From a checkpoint of a small image flow-matching model.
Model: norm layernorm, moe soft, width 128.
Rows from block 2, named by matrix and row number. Rows with one number belong to one attention dimension. Each number is 128 + 24 x the weight over its row's rms, rounded and kept within 0 to 255. All counts start at 0. Numbers have three digits each. After the name is the row's rms in percent of the matrix's.
# q: attention query (model.blocks.2.attn.q.weight, 128x128), inputs 0-127
# k: attention key (model.blocks.2.attn.k.weight, 128x128), inputs 0-127
q.8 099:160102066111123106105090118130130137108111130123134155110123134135085148118108128145134115104100108133106127066161141157120138147084116139128097162119169119089103120105134152092162136127123148122147142128046122132108129091136175098130134154109152151107153097130140127130152131155101147152135126124153188152138137139130131120156102165103106113144158146074090132073117127134142112116121
q.9 048:118092165104115127134127153124102110118210124118171120158106078132077129110069136114123094148128126119136154103132109124110133113156150112112118138143136121107165112145103125107177120135138130136153164146114137170117102132105153091117124153112120101145123144122127149179104104150125103123150106122145131088145100118066147161092098140108088143139134108090127154114145123158108130155082
q.10 094:091090116097150175117122116111086095138169134168120125138101106137156122128188143140121132114138130148132093098138116134152104152111155106108121110135082133116135139125149121148103140140138147179118121116103122163160152157113122107131143115167151125136191110143139113086125121183137097096121165102137099145095180143149109123135110196123111106141094113094122141156098129139146104133116
q.11 072:091158146133169110136186101146139142069119104126128132123121139101151106131092122122127152147122143101088101171134157107113163100131113086139160124145153136162167137141128126128138130094126146076115099139126117143117136134141083145123101103097133091169130126100100108159154156151102125112113108167130091078140135111133145143154155105173169151125190133130148122104144135092112132125148
q.12 083:108158147127121132076174151161088128112113074152152168134120140104147167172107126153125148139124140127077090166067120131123141090133134134105127116116086135134113126152109151113078185120114135131153138126092135082134128117125128123123130141117143118157173097109137139122181116135092093117106105174135117122142127125136099108104138146114107109124152140139174164139113104136090141136095
q.13 089:089141108147119180152158138099120139112085116109158111123140137128115113136154143125069177142152120144121111162063134122112164163098161135132132121125163130144150128137140148113114132146126152120100155132120153141099101088122079130107172131090141166137122135125139135101148060165136124132081091180140174158151127110165120156135112133129101114139167138150119136110132149139141141117146
q.14 106:079091104133116126156159110139193107106124134127108109146102157220162145132111163158099129121155086140093145123162169141147124123117096116128109140118178147145137124150135116127144143123113097142105103140115125155089138122168136117104133097144124128122102145128136133117124122104143128177148121086116137115157169143142132163135117120077112116130109099069108130109131116114142170138100
q.15 102:128126113128128131108140129114101144139117101097114110121123163072120134134156112129140157126109106166176113136134099100123143143125136134165138149143191075155136135119128146093132105108104119137139151109159142145113120121101144079133165139119088160125139137176100124120103063140158141106107174124136121173131129106143163136121135125144095144142153148140119101048130157115133143115192
q.16 090:139104131116143155124156134146138122156151175113165102160136104137123099108161144175123120123122161155096140098127087123139126117152139132128118098117110124158171143126140121153097163126134131170093078125117148149175122134110108099106104116152156143079110103133129086109107118143113109156148179111105119115099175151105097126131105107151126106155075127109099163137152125097088177155136
q.17 101:177088139099116104119125131127137122135154133121161153113116141104114147088094145149114108114091099115102150106110138138146120134145127108127138115136130147113063116120112097116184148082116139139145140161089145143092117137129158100086111151111106135123177119130139127070102124107147188167161124090170142141117130140157119101097148120144112091115132183148133091112130127159173126124118
q.18 100:125117174124098097113119127115100142137216139112142106173144135122132144080142122122140117106124114108143150173137132146160087130077170155116131070143119086143151119125123101136184101145132106131088113158121144117131173144145180124151125103127134146143088150119142117152122128156143108100128132116121127134117150137092107127063126127134135151156094106091105146146121140160105116118125
k.8 089:149100088129130119103093119113136116132135122118139119142127115107129148130108083098119124155107082111105142106097115104108193140085107155109128158108116131119122110106111196123143116140159098128140167093162158122163117091172138123170126134120169135108148171120138112112136109140111124153144112070147133124111114143112111134136142183157177123108095110133126099180136123127080110131152
k.9 046:099146118133133118102121107162092067171151144094148138128136160115134123103132154152142131127136066131148122127141120154172096143162143118184147113144105102158068135145135103100119125084108146120117099154126133119149131093135126100054122112099139105126137138107128107055118151109106127125142140134138116130128130109149119156152127153113163139153119130168124107094108165146127138088154
k.10 093:157104126159104137118153130167118125095161145114138125124132101154122123129130097124140074123160149103085148118163138168133153133128066101062139145111145127100154125125137173111141094148125069110106104128124148109107124132164121119141144113079078159122139111157133138165128154148101134156147129083130106135124143095130133102094115116120107107117179166110152137126135105103181126109126
k.11 069:138092148142197124109122099179132142139140088148118181123119077114158160140114144180141154129112088079132141113131148151124115117162163131069127171125158135117114117161115117143135126120156108127148153152105125123154152128146107120141135117112147160102114091162126110154143120141122167140113164140147129114138163150109174137124149117155130113108084144189092128120137106132155112152121
k.12 082:103112183064113098155103069159144105117149150169094094131141136113114107106115179124146108095121128117135159134144130136136094133135161122140139136162135130119104166102106160165142127080121148129113110143138145143105133149122080102135115150178068082114106099123134084107112131150132146135123140108112150127116129097117171146137147130112128112116135123126122128112173112140179101096119
k.13 095:156107175106131162163096139138123106129145089151142150154124071127066135060137154131135140147129126098177136167138096126111079116164166165119134080150109140139114132131122100125155184124093138112100110135156112114145147115101154150113123104139111143159170094112143121138107131128149162084124119161137121168132143154123143100136155116128121124125110142116149136131138095161154126147108
k.14 093:147180110123123167139148117152113128105106100146131197107155113183063136175157144120131125113149095153140144133132110125137166141112089141065138118105122142121139110094127202113110098146124145128149144137133091109136158122157119138140095136114118157117148114174127127119115144120092134159169138071101133165113138108110132129128140100133085115128141122114149128104125133107141093129112
k.15 090:119088128102141118113140173150166105138131141131174155145147103161194129111124102159115080156140084139093171150107164138122100118117118155113143108095132161126144105136120121111142130158099084132122128122149138126117142072149099116158124115138112148121123114105116094135145162095121153146123105121178088112148142147126164085104134151094152130111093112077171124150129102137133140107131
k.16 101:127155117097113128132116156160126110100134130115103140119105050140119166145073167079117129123142071108108078081145126134138149127118095156117110136164147111118095130129134136109154115128099111113121123151098124116091140148110185123128115151074126108139143159163087131140117098101117109104127158126096137151076114146122105106131091131134120133159188131115144134136142104144145115101123
k.17 114:110131150111143153097106123073100131112130139136139161127123157091167098086163161114121136104108105153126102157167117095149113157136139163150118140135137122129149154104141129156126104110105090138134103132087123093102112155111173108129128129131152124130148137081112061094128140148135176096099155144108136138142113128114146098188139133150138165121133152137118113075124168110135178104129
k.18 116:160145159136124094117112179154158118074119094133129132153119134128146122110086141095116162115148113119098096140134146155117128132132160121137140117143145126118139144127120122151160066188111102130094085139094153161091109123155198147165145136140152105124128101133124098137127133144120169149106125132123134125161088139051135139130147126116091155143136171106150123121152139135172116129135